{"dataset": "scattered letters and digits in many colours", "norm_position": "pre", "beta2": 0.999}
Rows from block 7 of a small image classifier, named by matrix and row number. Rows with one number within an expert belong to one neuron, the router's apart. Each number is 200 + 40 x the weight over its row's rms, rounded and kept within 0 to 999. All counts start at 0.
Before each expert's rows are labels from the 100 images, of 14848, where the router gives the expert most weight on average: "responds to" is what is common among them; "colour at peak" is the nearest of a few named colours to the mean colour under the peak. Only what is clearly more common there than usual is listed. The data: scattered letters and digits in many colours.
# router: router (model.blocks.7.mlp.router.weight, 16x384), inputs 275-329
# up: expert up (model.blocks.7.mlp.up, 16x192x384), inputs 275-329
# down: expert down (model.blocks.7.mlp.down, 16x384x192, transposed), outputs 275-329

# expert 6
responds to: the character C; largest: C; count: one
colour at peak: black
router.6,182,212,188,176,150,216,175,245,210,157,164,181,234,224,224,136,157,191,199,187,190,167,205,238,207,137,245,165,168,127,279,254,165,144,142,164,160,232,258,188,224,162,223,157,248,126,264,177,185,167,236,173,249,127,260
up.0,193,157,219,193,175,175,168,173,146,252,227,190,223,91,104,158,171,240,206,192,203,268,229,152,140,207,218,171,212,201,192,156,241,229,188,194,165,201,226,200,212,241,246,228,184,202,225,276,224,162,135,204,147,181,162
down.0,193,232,252,153,210,216,184,178,200,136,223,257,204,212,202,113,239,247,215,140,267,150,142,183,266,124,201,217,163,175,241,207,151,204,173,158,204,286,280,217,226,205,218,194,275,146,175,253,259,173,274,240,228,219,215
up.1,174,180,224,198,197,200,247,186,157,263,233,259,131,186,167,257,242,207,201,220,206,264,214,195,176,262,180,177,207,253,114,159,235,212,244,250,223,113,131,169,210,271,231,264,126,249,159,254,219,235,126,203,195,248,203
down.1,171,227,214,243,181,253,212,100,187,175,173,219,180,248,249,173,253,164,239,155,196,193,169,110,215,248,177,137,165,297,175,189,186,156,179,202,191,220,133,91,185,174,160,157,192,133,191,288,239,307,175,251,149,184,223
up.2,228,222,173,202,251,242,180,138,194,175,239,197,230,177,211,198,218,162,184,186,194,146,241,187,123,244,165,176,209,228,178,164,217,204,177,152,222,166,190,193,185,181,254,232,170,217,185,258,224,287,170,165,297,170,149
down.2,195,167,193,235,163,186,282,180,223,171,203,277,150,187,165,237,232,187,211,294,253,209,255,253,133,226,163,177,154,255,112,151,231,187,208,231,183,123,206,243,181,176,218,247,145,293,150,238,154,224,158,246,212,221,227
up.3,151,204,204,196,192,218,255,228,139,256,178,240,127,197,172,253,242,208,233,229,238,240,227,189,202,227,233,211,218,273,128,180,232,249,264,247,233,140,157,153,197,268,213,240,163,259,193,239,262,214,141,187,186,266,174
down.3,171,188,214,168,187,243,288,101,221,182,217,228,181,223,283,243,247,165,234,154,181,222,166,131,197,258,142,158,184,290,163,183,237,158,211,236,148,206,162,111,204,152,184,203,175,185,97,247,192,271,152,256,152,149,223
up.4,144,176,186,210,201,247,225,237,211,148,96,224,146,229,201,227,179,165,166,225,197,184,233,204,245,276,215,159,279,185,198,276,165,222,194,254,244,23,114,175,193,219,209,235,147,172,173,189,169,206,197,181,171,142,177
down.4,148,150,202,200,183,207,94,238,205,206,136,184,271,229,240,171,211,260,216,225,239,183,237,189,297,197,144,154,135,208,165,239,165,138,190,203,219,178,232,166,240,169,128,151,217,208,184,187,249,265,223,173,230,190,188
up.5,264,227,161,180,197,123,165,290,218,267,280,202,185,176,177,167,239,224,190,168,179,183,230,244,141,137,224,274,194,196,154,125,213,202,250,211,194,169,206,235,184,337,193,192,160,232,191,156,193,178,160,164,200,260,196
down.5,230,183,103,157,179,174,189,256,269,168,213,271,155,182,188,140,229,285,218,246,248,141,192,289,167,150,239,241,216,175,155,225,184,220,272,217,185,123,228,280,195,243,191,172,156,236,202,128,169,152,220,216,189,275,208

# expert 11
responds to: the character S; largest: S; the character 3; largest: 3
colour at peak: black
router.11,248,178,140,134,202,250,218,253,127,250,171,150,262,171,178,249,227,118,254,234,269,209,145,253,149,107,178,136,201,216,146,153,259,222,198,104,208,223,215,172,155,198,136,158,134,279,179,136,244,261,193,203,190,166,158
up.0,272,150,174,210,230,236,249,177,168,207,237,199,184,174,240,231,204,170,190,178,237,178,158,220,180,274,154,218,252,191,205,219,201,252,205,191,187,154,153,191,208,265,215,213,85,182,147,182,190,197,207,158,241,170,167
down.0,220,119,210,186,256,213,205,160,164,200,184,186,278,176,232,121,210,191,270,148,162,137,182,219,296,210,160,182,158,163,205,206,183,192,215,208,203,240,178,127,142,222,161,164,164,154,199,146,191,221,209,230,253,163,209
up.1,225,149,170,212,215,168,107,160,196,220,217,222,175,207,206,128,175,267,216,150,161,268,217,178,245,223,195,223,222,123,183,164,225,220,224,206,222,161,119,206,251,205,144,197,196,174,214,261,207,200,246,175,212,114,282
down.1,157,284,173,163,181,245,156,160,165,247,151,177,151,221,209,344,249,160,202,206,168,201,270,242,215,193,237,171,108,221,255,154,180,206,179,237,196,186,281,163,171,177,322,235,184,176,232,246,189,193,181,164,194,254,215
up.2,176,265,224,265,211,182,248,196,245,151,207,216,163,249,185,123,193,279,146,161,143,242,219,191,227,255,154,233,203,166,241,194,191,156,140,247,107,136,117,235,224,223,228,239,132,170,191,219,160,208,166,160,138,271,231
down.2,103,305,174,241,169,216,144,207,262,169,127,145,165,266,219,241,161,191,218,209,109,215,199,154,236,248,168,218,206,183,175,190,216,167,147,173,180,239,195,162,206,189,218,154,194,152,210,266,241,251,184,185,175,160,210
up.3,239,257,220,186,190,177,112,276,226,261,124,176,248,202,134,238,212,166,213,236,183,242,180,209,222,196,193,190,219,194,200,242,215,118,207,206,168,193,187,283,303,230,128,172,204,153,201,217,256,221,166,119,142,241,140
down.3,213,179,136,281,205,192,283,111,181,142,231,236,152,119,265,236,209,199,217,197,195,170,209,259,157,231,215,203,172,247,231,216,180,307,248,248,304,122,206,187,181,174,265,258,174,216,171,142,140,186,211,155,294,210,180
up.4,174,185,180,229,230,168,185,247,203,173,233,177,206,282,154,231,186,188,184,180,201,244,143,177,191,203,209,217,167,170,234,239,190,191,171,197,237,180,175,230,255,196,182,208,207,175,223,173,140,175,202,186,213,235,200
down.4,193,164,172,199,144,173,153,220,141,185,268,179,265,228,152,147,166,229,175,254,159,235,259,203,191,140,182,271,107,153,146,189,239,272,180,147,198,200,237,188,206,238,209,216,249,281,252,144,268,154,235,177,145,233,212
up.5,211,168,237,188,213,61,218,205,248,179,212,269,125,180,181,157,173,253,172,221,178,171,168,218,263,259,179,203,180,187,249,231,150,230,199,262,142,154,174,248,255,269,199,194,165,145,214,185,179,218,191,138,143,316,217
down.5,142,238,209,194,207,153,126,204,251,195,135,193,113,188,199,214,163,248,217,185,152,215,211,131,289,258,135,197,192,181,178,220,214,170,154,213,166,210,204,182,257,212,198,131,187,156,212,226,241,239,211,241,195,212,271

# expert 10
responds to: the character 0; largest: 0; the character O; largest: O
colour at peak: black
router.10,199,242,229,189,272,227,226,183,182,265,120,173,235,213,164,213,255,204,232,162,195,253,221,180,242,226,193,236,219,189,248,225,186,136,232,237,214,248,144,156,246,190,203,221,238,172,240,195,128,172,187,155,168,204,149
up.0,156,220,186,213,242,145,154,218,224,152,290,181,217,219,204,223,203,202,189,158,183,203,117,197,71,182,213,213,210,221,178,127,133,190,212,203,228,179,171,261,166,210,155,181,187,202,145,189,228,233,178,187,179,264,204
down.0,217,185,231,156,190,187,157,208,164,228,231,196,209,260,170,129,214,258,180,161,232,242,174,218,254,151,226,177,200,173,241,154,241,189,156,139,183,296,215,174,216,240,189,246,217,117,242,195,218,179,235,225,203,182,205
up.1,157,175,102,235,182,149,204,266,193,172,257,231,170,193,294,181,187,218,148,212,195,218,179,196,89,175,228,203,166,187,214,152,204,220,218,159,202,155,111,248,179,223,173,248,163,177,178,231,171,243,134,166,214,166,249
down.1,178,222,208,181,227,158,197,208,217,208,242,229,264,225,219,183,254,213,167,151,180,227,171,166,195,204,193,188,134,201,211,155,269,147,158,129,125,232,143,151,134,171,151,240,181,201,173,190,210,284,143,244,204,190,270
up.2,297,182,267,190,102,237,260,190,189,193,204,207,215,232,238,91,192,175,212,244,287,155,138,211,167,229,245,191,131,268,149,170,199,198,186,208,121,196,139,184,168,248,260,213,191,212,183,195,173,175,133,276,241,239,209
down.2,123,133,198,164,179,243,170,155,222,224,175,235,156,211,211,244,191,157,233,172,154,196,217,216,312,237,193,207,197,214,276,289,224,166,211,249,256,193,141,137,249,175,203,168,200,145,230,149,191,161,193,165,199,218,152
up.3,236,154,198,221,188,217,235,209,184,202,183,234,216,152,196,195,197,129,230,232,165,198,235,228,205,186,121,107,222,222,130,238,257,220,243,211,204,203,206,232,155,152,224,177,191,221,136,180,218,173,169,222,215,185,160
down.3,231,164,202,222,176,166,161,228,268,159,130,226,222,174,219,135,166,168,263,240,125,195,152,252,226,180,241,175,140,261,148,221,228,180,221,253,126,219,195,186,194,185,140,112,217,190,275,157,214,234,185,179,179,213,184
up.4,188,235,190,245,202,196,286,154,264,189,242,218,197,145,254,221,207,248,220,199,254,169,233,213,189,147,164,162,171,274,176,184,158,218,218,209,271,191,275,182,185,168,177,283,174,263,160,162,179,168,217,240,218,251,209
down.4,268,246,238,252,219,184,271,172,223,209,229,174,246,182,178,170,216,198,156,175,259,210,220,177,136,162,186,154,217,217,148,164,144,233,208,160,231,187,249,256,131,210,201,245,192,235,124,237,200,203,197,203,207,212,183
up.5,207,222,249,224,212,174,188,192,196,162,207,230,136,261,164,173,180,189,167,205,179,149,188,198,219,211,190,178,137,230,165,226,139,215,139,236,207,140,115,211,183,213,228,268,185,200,185,233,226,281,147,204,184,291,198
down.5,170,186,240,171,189,224,184,204,199,161,306,197,170,234,269,179,194,261,167,168,145,147,87,205,261,169,136,182,152,218,185,204,198,210,174,185,187,185,229,164,193,237,156,181,204,238,183,127,249,178,223,276,167,212,184

# expert 2
responds to: the character B; largest: B; count: one; the character R
colour at peak: black
router.2,232,211,175,227,178,159,242,175,220,260,155,214,196,186,127,267,246,136,149,217,247,204,265,250,199,167,159,125,200,228,221,269,273,171,152,223,226,197,125,206,208,145,273,211,212,195,161,249,208,206,152,186,172,227,158
up.0,238,187,235,233,208,209,166,208,130,222,188,212,191,155,228,200,139,274,196,172,227,186,171,238,212,100,200,280,177,122,200,169,222,213,170,161,197,192,216,192,268,295,202,162,198,189,266,230,280,215,231,185,187,212,218
down.0,204,214,232,148,214,234,193,205,147,178,219,180,250,180,234,251,179,211,259,160,195,181,151,159,181,219,218,281,244,258,194,153,226,212,257,193,175,248,272,142,202,243,184,240,237,272,187,109,215,183,209,246,214,152,227
up.1,108,231,188,154,232,256,173,253,205,181,183,201,202,167,234,150,203,263,203,246,212,232,103,181,105,150,218,147,191,233,176,121,143,167,201,193,137,190,263,179,192,191,133,168,176,262,156,247,178,211,132,230,181,175,219
down.1,158,212,251,178,174,242,200,227,159,216,218,216,237,246,189,229,216,180,201,219,265,261,156,148,130,183,234,175,172,246,150,135,153,126,170,182,158,194,168,219,158,190,165,199,195,248,199,267,204,219,134,199,151,178,237
up.2,122,174,221,218,194,212,188,196,194,86,259,214,193,174,237,138,179,300,252,254,199,172,133,208,136,210,202,179,155,232,172,123,155,242,208,206,222,193,232,202,171,197,201,173,181,237,182,245,186,202,175,281,247,214,209
down.2,162,177,148,180,154,179,228,230,232,159,212,249,177,238,183,256,234,203,225,190,295,210,137,186,126,239,228,186,210,283,226,143,243,164,171,195,230,162,190,192,249,149,210,192,182,237,213,275,168,216,199,243,192,139,174
up.3,157,174,143,190,163,166,196,175,202,179,192,178,135,172,209,183,171,222,205,198,130,186,201,223,204,211,214,244,216,205,229,177,155,279,151,184,215,129,222,190,188,251,159,213,133,182,208,176,133,192,238,167,185,219,212
down.3,217,224,157,239,295,228,195,145,161,260,245,199,188,208,163,271,226,141,210,169,238,244,211,219,178,210,226,179,178,253,209,173,197,219,193,248,240,155,122,180,178,190,241,176,166,163,168,226,219,238,177,187,224,198,191
up.4,187,284,153,231,192,212,149,174,178,192,259,197,158,217,249,185,229,178,174,192,140,197,167,255,193,248,224,233,201,233,269,182,135,202,127,161,177,139,204,221,270,206,218,235,171,179,293,236,159,195,250,161,181,226,186
down.4,149,183,224,179,222,215,127,144,122,260,102,166,199,157,164,240,223,203,209,264,226,234,261,215,278,164,223,171,145,194,173,245,205,252,255,248,257,226,182,190,167,179,200,192,220,166,157,171,284,231,130,222,231,254,191
up.5,238,257,189,227,187,205,247,221,222,187,212,218,150,211,182,216,143,181,184,192,229,263,227,165,191,245,208,170,244,140,160,176,204,172,107,206,104,108,168,202,178,199,212,223,184,190,202,260,181,194,257,225,181,118,223
down.5,216,208,173,187,211,205,175,203,208,226,203,239,249,253,157,185,208,229,242,151,224,226,176,168,293,208,142,248,165,208,160,192,233,161,172,211,172,203,207,175,176,209,222,163,171,200,230,168,265,194,268,278,177,192,170